{
  "arch": "gmlp",
  "model": "image classifier",
  "dataset": "histories of elementary cellular automata, time running down",
  "train_examples": 147500,
  "image_size": 40,
  "crop_scale_min": 0.8,
  "horizontal_flip": false,
  "targets": ["rule"],
  "num_classes": 256,
  "norm": "rmsnorm",
  "mlp_ratio": 2,
  "patch_size": [4, 4],
  "conv_stem": false,
  "layers": 12,
  "width": 512,
  "loss": "cross_entropy",
  "head_dropout": 0.1,
  "residual_init": "none",
  "optimizer": "muon",
  "muon_scale": "match_rms_adamw",
  "learning_rate": 0.0023,
  "momentum": 0.95,
  "nesterov": true,
  "orthogonalizer": "newton_schulz_5",
  "adamw_lr_other_params": 0.0021,
  "gradient_centralization": true,
  "ema_decay": 0.99,
  "max_steps": 40000,
  "batch_size": 128,
  "epochs": 34.7,
  "lr_schedule": "constant",
  "warmup_steps": 800,
  "weight_decay": 0.07,
  "adamw_weight_decay_other_params": 0.05
}
Rows from block 3 of a small image classifier, named by matrix and row number. Rows with one number belong to one neuron. Each number is 500 + 40 x the weight over its row's rms, rounded and kept within 0 to 999. All counts start at 0. Numbers have three digits each.
After each neuron's rows are labels from the 100 images, of 14976, where the neuron reaches its largest size: "strongest on" is what is common among them. Only what is clearly more common there than usual is listed. The data: histories of elementary cellular automata, time running down.
# u: gMLP up (value half) (model.blocks.3.mixer.u.weight, 512x512), inputs 444-511
# v: gMLP up (gate half) (model.blocks.3.mixer.v.weight, 512x512), inputs 444-511
# out: gMLP down (model.blocks.3.mixer.out.weight, 512x512, transposed), outputs 444-511

u.237:488497529499546481428437481509509443444517527564520518572488469467588497471497528492554471512538571471544510521492447512516485491515459528475502449482458621481423528537524522518508547465522505512501536496
v.237:525469468474540574433427432418548488505538490448434459515468580511477507488484503451479498568440501532517576477516519461513502516514586490584497531544480556589459487516445425475535446469491481465519478502
out.237:500521539451533471528499491573455574521521494509517490526468475485416463536524485542524541507473469537460507495471430497566459547475479547467452485568537601527543420488448506595502497449517491482525454502
strongest on: 100 turns on; large cells

u.174:453471538448455542473519559456445497566383475433515489483506462475498495469521524456509452475549469529480511527421453547503497508473407471469507490487535529537534561498490547582515483558487442462498458562
v.174:514512509467488485496510531453513562551542504564475494589421482543452553483426570472497505566482533493521468484551520524535455486565514565465547474486466499482492475521542428538457521457490559560581517546
out.174:396560529459522541480508454524538518513516565478523441510514544450494421612499513530479452542536491502496489560473470482543519419468464461520569476541438419465506489465495537486617493517511420506521536484
strongest on: 100 turns on

u.467:463550497506513461549491575511514500552464503524438495455561529488487529485512521459518531455490528507486462508475531483443520527499526422530529474552540511492545508474479465504480432517517492514563466490
v.467:524461484512459487511493529568452471478429459525446494535542502477465499481461504487438498543557586414477521437533393442511483481480491505486493529524522460469462545497572462500504502466430537468492516490
out.467:440594476523533499551496550507470491530522509576536507474532506519529552531508538467463525546524526482460535491434434453445517464519465491446497564526503419526518533559451539486468503540547465483498473545
strongest on: 100 turns on; 001 turns on; 000 turns on; large cells

u.361:485552537498543515496431569499477436530491606456456540545524573557501531501515489503523505522481528488494395500498470487550473639546485494501437518488565514472575522406458566445489542537477530540509439527
v.361:552447510484456530511509466479526468469484429562442523475481496423534446444507508511509539490601567454503515433502388531477469562550493430548554485583551425541540542406523579441557467547444543455529521503
out.361:475484446503494477477559526507481478472518489440488500479526501499547542482494525444545409442498519457482518453455528444432492478445501463493568496494522566456479444563441466499570571501504473533503552489
strongest on: 001 turns on; 100 turns on

u.315:514473531454467552454493483490504498539441465501553533527561459512492547523496567421521530436509474465393533464420501507419450582505520455468471505521482449498511497466534498483497455504533542588487522463
v.315:490503425516490520562481488494532510475488475541502504558545584486502509498463538547457452499423523549441495471486470486456446530503506538504496505454515534562490505425433470507487535515430442451573531522
out.315:503525577464538521498530467516506535499538475517427524473436444529520554536514527556546500503466546500544606489545523479498580423465549439563509500495548461565511566484452535472458546510524442486490511515
strongest on: 111 turns on

u.61:463467520496398497385529508442548552499499514454440455376479489492473505531503535547544477506578556436539463505509452517547491410506517480446465472480511446512447504523503545516560490529400443551505498470
v.61:448510445456514509462493479504511493510469542494551461548568486468516482466495484532427509517476520484507505460495526487513528563518456473454525520528493482500561492581471404556480487509541539511480478523
out.61:527502538467510460492520515468512525493566493472398505506567471567486519488429521539539439461577532461467506480464491536516562559459526490406468558486511475437522506498498547487526486513483498422497502595
strongest on: 000 turns on; large cells

u.353:457491492467524433411538516531481441554540552493469498533530499548448489524471577491502506481527499422445518509466454457548507566434451582514453500519507471462466512509461524464497540536493519463445473529
v.353:611463473543516494504538493541502569520496496368502532481501537482502517471475500473434536557403544547487548517526500547449468528520547516488537589480514473497491541487532433509532511443514562500483457527
out.353:458437517544544436458515542543400493497547473507522498551449496539462476476499547488496457464455484503479574489526527486480470555582501508528531523525532561488541503488451458513464408469533510428499501479
strongest on: 100 turns on; large cells

u.165:495510390555523492468506427472510443526516529481483556498547452528520534510578495511498550572539494424484539482519501467509474541485458456516521456490486518462489451510463479491522465452520506530491485495
v.165:505491572509552546498525508545461522539451445501570522546479465485548491509546488523494535619467403505478469565526464417433483466497460532445520527469527497495432505462497483505491549502573480516475481498
out.165:487547465493523465498522481490515498581515455471570511458520485506544440494512453460567500532481503466565537527470513492469509482514571501490532526522557594497522476431569523459476458524514501538483551465
strongest on: 110 turns on; dense start

u.13:465510535459462484495487521459483442525476471514563552552514489501525416508558509515501480417453498456461537578475484506482525459536521494454438493486511506505524536518458529575395507479590439523534475492
v.13:548483448465529506472515470533489541500444497484472510491542452515487533427475530440511516494489504536533446599451519537504491527488470477520569503450490444516569453507564453478482450452557527545469419477
out.13:486455567444466473513470506486490596505522419566506530518549513484473496513453501543462450501453490452550546502484494541505444483476542381519439571505487573486534520533573461531483468412541505560514484465
strongest on: 010 turns on

u.255:461545440450514538527475476516514517480519527491518509471478481443574453473518515486531501509558431571504490532486498518546493592444468493513498475489530508436530495466535561420504452539518495468482479437
v.255:429471470459543529556460497531511457485428443447525391480457428534442558453532517509519450485456487603538557513427514535518523469509529464479460493482463467485555478560492532547540539514465437506504494488
out.255:573409503497523476552515512527423468475476465443480538565552502542486460591488505495516550542446504472539494507471488476511440465542592546526541468478546501547470453472489434462456530447482441487525448527
strongest on: large cells

u.76:518481499442422484524551441555519454506510464458490517561524527492458512444470527508503520562415533546479531446564528497608495465574508554542500499504453435478487482554523564554522558495453506604484487522
v.76:535539502529477447527471474475430472484484537527461476492475549552544471557470521446548562453485510510473531504490479482505481461507513498452499515409533480500464551546552466518534518559486528494541464464
out.76:516476499438470490361501468488519508469494540507471471444478473475499462501465571482508530477534483505511492540499481534455549577469506517481501573499532479548548496455521458539500549510524497513497545483
strongest on: 010 turns on

u.336:457524550450472542445500487535490471459422505503508550434517447534524558457466549475536447546497437546455419455460427493480503506471532548553444508446509402504568588532619488504463458543497527537480452536
v.336:522470400462536476598478466538512537483514514535521473604504430511503557444532464530538482488507512481432553539506504507533495471551469546534506545513521452498422519532526501629518519416466470413524510523
out.336:488532486461509454430505510521492497501522503450499546555495525459554522608511466528566490481470480444495495507485483490487487498524534527517527587536491472607504489619495528443453519503567503538465507511
strongest on: 111 turns on

u.90:510535466533474438459538475482519520487522476454464513561464448512519509461491535450452511533483519509515532521526486496567531535517555540578531423428556554531500491448521540477473526408511543513503519513
v.90:515492504479514494448503480550456496554574538563573468534453498435517419447512475531559457550510522481515481459487457484493516452570543465475459539531484466486485519436524468497533456514492458565440505487
out.90:483482469598551469542471536535553521483563460549492429553513565495572539501520514543496512569457486558484466604555490497504483449453541506548509501507505518430471452550554445510415412542531554518403443498
strongest on: 100 turns on; large cells

u.176:553486477448491529516489587515489541480365447517452447499486518491431457567546505528505460442415572464473505491541524495564540493503508505462524465514512496504489412528534586533515481560480493520516412461
v.176:437523525563508522523436469520515456498492568539481483532492556525550561510593505446475524510563433480481525493501517443466425513541477435508488503521503442435494579506473476592455500448448467539537471544
out.176:523518543544487498504443502553506505527505535459432519511475481475486507450592474482499527465495548526514476475451529488558493563481517513415456430493480593509495483553483570523465466429499482449537509512
strongest on: 110 turns on; 111 turns on; 100 turns on; large cells

u.446:476420510450472551475487529512536526487467482559458492493489438455541528508507492524448427461541441418522487470477513443437468494499505461509478481474497537529541542547520413522396467530563521522474491482
v.446:427457512523478510451516508481500489395545523460509492490458475493512481462486485490499489473462521495493488492584468433506495451498484545510544418443521546487521476484463504519563501518539576425589512488
out.446:433490550528531483499536464552545445517509579499452468516507588473443411474584498510593506464482496548518538485597455440597481507497476470461497497551443509479542450555472560474513546528485503487544455470
strongest on: 111 turns on; 011 turns on

u.403:505551515521437506524498541514458475530542489470537492517476496462506501509475509595510406451595503500550489525521503469516495576514469515489488569501449500539486482529496522515502543540446469493553487493
v.403:491430474475487503513524512568454575558449469450487490516486505450500463493488525471529525454559520497548417456514522494590528483524404520428566500470565532522522457553469523495568548524499454556501535479
out.403:426530478470492524486561437509541489486509473482444533497474495543489461613509575446490502522504432508513485572541545484466526401576547490545497523515515500486539470544594498443482459471472503554481511457
strongest on: 101 turns on; large cells; 100 turns on

u.439:478509511515451523563498511474432536538536522562565545487501509519574511511548533470566539495469443470437492519513574553502482484404477513546498560531458505530567456523467534542460458442604460544494479555
v.439:525463422456549535479423548510505465544426462529534521495435456496539484482438454465526514481489558524458446456481497467500496494561498504500461508507431476500495533499472474509434512482526511498494475527
out.439:514492538473445494529464459493442546553498528541436495488483541541483485512442490549516494519495431514525540476481568528465514510528499516554551560543462451474445468501504474598449491466488558502526455528
strongest on: 110 turns on; 010 turns on

u.36:502494532506521468503526540458464495555422547448447450480504432490519463507515483483417487517581496484512468448499454516498481517594434488495453502500505524522483520500493562472510567459514479444482469560
v.36:498437432491490563482455538451389505492581506545555539531501542465474539502514500473482474483514509472460568541451517541491557549436431556440490484447533526501425533484532458507539477592557488521482511470
out.36:523478481534489456478467489551588544515562485462512540478541453543590477440463496518447528478560527501571492481464575489490523502409524549530555500531530450441523505517525512479463469449524577534515459451
strongest on: large cells

u.377:512498493601440519509555539494499543510521558485585552530457549512428451471505543499545487516487491463478525490500477483487479484471531481507478509518471423514553478457447485486513512480506547503518493480
v.377:416469580486497447492521534507565480528531529521499390479508539440581448420529493486537480518480455445470556486478519484523430542488524541517423468484483519467480505499538506523552520441551434514478484566
out.377:533534553470486505465515474482598552491446495511503446504514588470459489528526495498550487540566449507488505530449548506429512466491468473514481559552449463454400546519596488486426520483497517540530552545
strongest on: 001 turns on; 100 turns on; 000 turns on

u.142:470528446510562527493517480524451500445462433510550474454527537512497490466503507477555454515491490533425482563503505570555544436514485502464454484454454505542583571521539514549446483461541506491455425529
v.142:501593535541555512467469539494499457539520447572559466491499475456474521525546561492505547469490480454489429562556548484551479539490455548528463529511502511495517576502452482392489517574496488513523447549
out.142:482448614447501500523451492447506513530545533530558552528571530524561482565506512465536491520509473497502543525500530462605500465573424470507497509472476466565497481497466524564484487495448586486480498479
strongest on: 011 turns on

u.386:462460498471496527490516550550490436478546478519577467545481561512495543490441528575489613511532507530525525507439546386500532470546602568495459500579475471466424417539485485517505457465506516449594550498
v.386:453491526497493509505496460501515421526475485483457498542540526472457490515558467485423477551550402446503493476520525545459456496558475485442522546495495544531505521540548449515522417470559534491523450510
out.386:465514502555526507529534500542526504467477492542398477523457487542467469452532488474505441525502492450509480510552536506423470483498533438539480464454445520464493532493496504548478514572538462530439534455
strongest on: 101 turns on

u.160:493535452505457479557486584556451520533464388542474493482447501535435481581549417457482475453597479494518469518521529587468424503523465523492510503495484571530496533466582549498587495424519519510478451514
v.160:520413454566507576470517471537531540520495489509472508532489449487530495523559449445468449548414471490524479548514455502515432458514472510456545495544572461551501477481493458589478456478492475565503504479
out.160:443522541490508508503528592579533497516492491473478538486500509470517580580500512517559527491543548485482546433419525461531502473481531465557519538516489429444524452509528463481391567524486529471475473478
strongest on: 100 turns on; large cells

u.233:462549527549474517486494481511464522522446516485528476536514512565476537495463470559492553480476468538518475461453509475456530461468438448458458546514516480520553503479502541522523524426461476477489592572
v.233:498472515528442477474495525495501495550458443453534536570550521485561482538532480501508492465569609478533515471608464568457521498492591482515505546509497466489514506604493499505518552462446504495475410469
out.233:508485498511539535552562520474451552499523493514440455588565428509493497486552522512561505497463521485449492521487522494486544509518535532525543452527522530474500524433458499501428577572518521484482465551
strongest on: 000 turns on

u.300:567510468572511503484529573566497561419502464550528452460508523523491553478396397563445508499512526498560567478526484460531494533463544464477500519463501577472448537547514479436580516526532514488470474483
v.300:467454498439480489457484464517553425565474493506524548477507476548526463504612529519527545482477475474456446522424542506450515552566482547497485492515435465508513444502450522484440488491439496510499436495
out.300:561502488500485489579524498518462466466478512520490535456475470506456488522428522467469521456486506480517444433445462467459495558464542555457562502516531512472521456501494456547496512504470511507461504434
strongest on: 110 turns on; 001 turns on; large cells

u.343:475560576499432546482528544462505543526533478502475453532511489447567518542538578499508433572481469585542555539534409494506492487469498511495394464559510426550478577502510468468581385510481495456536459500
v.343:498447460546464522588510449566438477511463495481488530457549479546512516526535472461475441528555562528448495532460527507544407506516501495560523494494482518520477448507560547491469493453516458483473483398
out.343:511498498529507483441481487468462428539536597482526486494490536550453490488501483495431529525444460454460508471477522577574450556494474493497518524485513531475520531543442514488507534580501456542438592535
strongest on: 001 turns on

u.482:458494441543511485540475518454480575460533494532504499508438525482523507531558507477452529522497599513524466457475440491509495493409521529450497460544502553543554564500417492462512461484592507509505510475
v.482:560563463514577560401502518493525465477478503494512514507510529484480463490484498544478505455496450535499515495473534474581503468492551463543491497495493506494508500476539525563516490507485531573511489495
out.482:468419544551437482502485559586493567491451535554559496589467501527450539504544470535477505489424450489517462561473453469483499468499486508491509526424526522436475506594544404460470540539520406528514463503
strongest on: 011 turns on; 110 turns on

u.127:507477525537428526527531474483435503438477503410504471531524533496542577462545535461477447471477502524477561559463486498570552455503572485510496484549539523424502517520496604469436526530547456529520441426
v.127:509479472457437447570529518511472495563535450586445455500547499522478481424513534507509513531494482559560463509512509499522478501478450527480466528500492447517515459445596455577519508530467539492489501575
out.127:498547571504545513522491497532603479553525495413483442463402464438558528467482528527543502542467513518495429499543550543541549507465509500391517457488493452519458511458515476442514483526460541504510527436
strongest on: 010 turns on; 011 turns on

u.330:534518506444512464459548487470398500493581471513483524516486510540483477472466516525466521505483581538481489547465482593519492511566445510533513482551461438470469455475541559546522504463505522501501497495
v.330:457494451475516462421476525548501439456408564503498544534520525526530479504372423556534501507529426435527486524524490481492504589511519468519521474499540492476528586536526496463477517497476574506523487522
out.330:423541454501478498492496555597580495544457445534485453518535541510461487452501495521501489535521460546410490533540424515562504530497506575597550555563531450470553496497498534440473567532515494460535484538
strongest on: large cells

u.348:552523474517550521519485435517466518484467463448496538469472498514503436478504490512413431532504442444500466496522486472461535472491464467497500490492485472560579553522526534474524510539543489471509485463
v.348:528535490516406558454442538498466503478437482530471468523462462477513599542481512489484560517444489556478513544465483394490447452489475504451536487535515578455534452471521486477491564545526574440554440489
out.348:523517445496493506460447528506485480453461369489512505483524486491596547578443492497541472448533557530449398511474576481454458565528461536485617504552467399470438557567549477499520493506486516564466572498
strongest on: dense start

u.212:458565546539470579472446581500520485486469532483562488474491507538435508400543516524524540433511417447495525494506491485567630431506454503483493518489550557563522426484521530508524504484470506571512587518
v.212:483504456499478416480539489575487512497516415563452451507549460450487514490431515491486461564465499499472508435516492464498470508459532532504532482517502433520529526491552484571512538481547497465552503536
out.212:522551438485504556494515455460552535507483478420493431489490526514481530418576511489445463483440532507491474485441539538510487561546556452455469516523580516519480524406504421462517502476503511513498558507
strongest on: 110 turns on; 111 turns on

u.414:497556480535524495522519510479460510501456492492483468515484431537533492609469480465470493529532486458461544542500509572424490496506459510468459478504553507518525414500430485485517501449557482432448489458
v.414:528517408494531435472469492511530494478482435582476537522503496444505471450534522575558519510445520491467510439513503483550540501487497486512501530467515509438525588529540491520445542515513487423537530449
out.414:478500500615495501535454507504490488492511479499461462515468482481482480528504525456575498544518497531543409459488473486469526576463566470527465518438547459582466447501459477446543493508496457515488463462
strongest on: 111 turns on

u.280:483423475523414461534553548455491434498487435494491496531541568491515427496462549466524478496538440586459509476434503493528477522497497443523564572412529554496499499486467532504487470522480447561520551504
v.280:570491540481503458462484515559479497503515492580461507506568510518455487456508477524546510439486487479551462483581500505521495445561516417516507550453425545414515488560512495529553478497585489453469556470
out.280:448518479508488522466404482474456489508457463536430464557521541479456543548508509507453442495479540548498450465493463476483545553463484488537531543559499469437513497564568506529467536513557518480504540551
strongest on: 111 turns on; large cells

u.454:524498494496536465528475496535502503436502544466553483502582500538481554492477501500504552533453533500519506584460510499452510481454496570549456498465520462490524517526445513476534528477530474485466482426
v.454:476519553528490472513499484435506536481559511461493516511506512501554504487515521492528449519517486494503524456470536605503449476544389502420488519500518510474551533520518514488539472467612420513546534516
out.454:524488495458512499467508530464482495454451527483490428486519498493527452489535465499517436534506461528437557520543514447532548474497489557501488495510465525505514506442533519411517512523519478558457474566
strongest on: 011 turns on

u.101:454457542488522499502528416495476472491484471470537545519551518507548557455515502509473525507460451484411512460543503509518458506532483486471441489498406437460551496508498506512513499481458484561609506468
v.101:500539490482465549490514455535527417496461516530460432521500491520505469503541535495464521494500455560512529551496454533578509480517544555538498460521517499510494551456547414487493504579454481563487529529
out.101:441566570410476431552528555527437478504482548541539574418534479456515480512500501465478580477580565520449504528496476492515495503445527448435489533506467553505537442437517505506535538465541536514560448496
strongest on: 000 turns on

u.139:444531483537443476494414470462485477541501512507477481480511470423478450516550532478564502455498458438619510432496480514484502477478493489481514502454466437485532518581478521457464431568501471477553491534
v.139:456495511541415481481444441493466612451546510483523475497461540455414502478553491461448556475482501534471480545428472524501461457502407545512487501513481503491510468539494574559507559458531489458478449460
out.139:513548485501514501520487536560466438537477486547486468510495485421458434491515495542538467524527493516489517492551461458468516588463552569491536526522540489459480490454503467429513493518512546472490455487
strongest on: 110 turns on; 111 turns on; 011 turns on

u.60:477459552494480511529495558422563505492426552514451558537528569539491469541531536484630505567519520524439550491562486512552543467476532487489465496526545495466529516475489570462525454517545485588496478467
v.60:536549482490585472553542515518491524460520527389489417473504494497461542558477505512475520525486510496459391470487533543459539551554550530553508534518475520507472529498425509563499494532484464499504559476
out.60:531473502548466488391450485517533438562504453529428512495498463549452474497520532466558527531547479493510516490514486453546474446498588531489522460478496481496531588520491466582453495528531519508452502510
strongest on: 110 turns on; 011 turns on; 111 turns on; large cells

u.18:553549448445558570585543472501467471449456486556410566507480435529446510472538525504481492454493423467470566529446556478598540549520613469464440513527517490454527583508469464521542525480515459525538458568
v.18:489511437527520527455502599498417524579471532501450428492414473498450526482496508459415496491459480484530429451495467543474502518482523533464521571558446494445434476524520427511530520467575547490521543480
out.18:491477463557489471440463501531482487481485514487456505508470499452479511482500491480525518576523469499576496469497463606515468501470450544472482477489520540541533442466496544442567525483517521520503489449
strongest on: 111 turns on

u.465:480528488488477559451517431508589531533539445507498510550526515518519538504650538487418480513454528496547459451491448461465514511501531610539533488473499537456517524551447485480499479484495485471494497460
v.465:449498540477455537476574528525465463479466507484471474512498501515500495556481497565566511516477440512523534492490506508524534471497464504606497458479491554484500506493443466466560519385437491573467474539
out.465:512480487490526443521486526591510476490463494497570487532524524478463557515508604512476471507501483539461454485595546461512507493522497494495563539519544520511435512530447535582491530467510528498476543523
strongest on: rule: rule 25

u.484:502456513506531556498513449503536589553512517478523508522472513457558509516496504534514573504389524433499446480491520514503445473504499507473486484575503511539526491498445486571539543559521557478460564418
v.484:509559494510521517520543488480522433546515526515447479478539565445465405551544489562462428449508511497469444464515447496498483540426523513482418497476563509517478502447527526574471496450517437534500458514
out.484:486560491567569472570458495424518483501490464490550523475544465540443495490545514471487577471596533565497568529470474482428492495492460456500463481531423552549498478463511541488548490517535467539569459562
strongest on: 010 turns on

u.104:489470440496477541565528565531480482497553555492482513484407488472521498500482541446510486536506510489458516471516450529488453471527447532549505463498521525472517513507488516463532468505441485497493509516
v.104:476471534501495524486527424492536514485514529565543486520477510545515521416409419559471433437453537519496585496537419493447604486475518515496471479470429516480520534563516517503503482471452507486472493431
out.104:571450561508491501474517515444500497494508525481488523590504514491442533549520477419528481519445534501533559424491505510509537538491527460515494519431457488521526497477530457449459522512557526554530456515
strongest on: 000 turns on

u.499:481522506524528531524466499522494568600494521525436557498493609503562504494462474482482428446468504475478536511490467545531476483481453459472449576520494522499453496567493425560495469554450430528509555565
v.499:420515596527508450430479550493481549499529498394554489487391449496519492523502512546530508470474467496535525472505498471445510519502483436585462494482490485547483521541444507450494497525520551492537572394
out.499:495511546478453539531491480493539512499495574500477499596537569498470509561466515501461382513518554426487498528527392486459519475496491475493492555551540621394459471558470450489452486532422492456525554515
strongest on: 111 turns on; 110 turns on; large cells

u.327:540510527502528488559471487469531565462500558515498487482538523495547554511393499443602506549437479472469532498586511484496420476548494541496553467449485431459443499432532526519533566542489449462439538505
v.327:462549569512416433542515524503422556501511514549468393522487446461494471532555468492479486500517528475438525510511531529451483488478478505450507514506471575569495496508525551462557527509423478481600588494
out.327:536517483468485541498443533479466516537520482501553492543514523512517562462514530522537508497519425503488483545443497535463522550572499424464453485450517460538542547482543483452448374505497422497518509523
strongest on: 010 turns on; 011 turns on

u.405:532432603517428516493453483469509487546527452461517448523512454484449507502535517467476512527535502482533516580498497505525502526468512477456512483521536451489476502526516533504534452549506556479616572508
v.405:475435450505546514515439443545564475495509538481489496497463484480496512553551542527460431531480543528457472541461567508481491457513456443529518462470463523496485495422472483570483560417484446512490518495
out.405:452543556566533496513464464529562457494473533511512511580475542548485514544502419517517545512466533461515474458501511522484458586477531518472578415560492515482450492502488451421542578444486579502501469508
strongest on: 010 turns on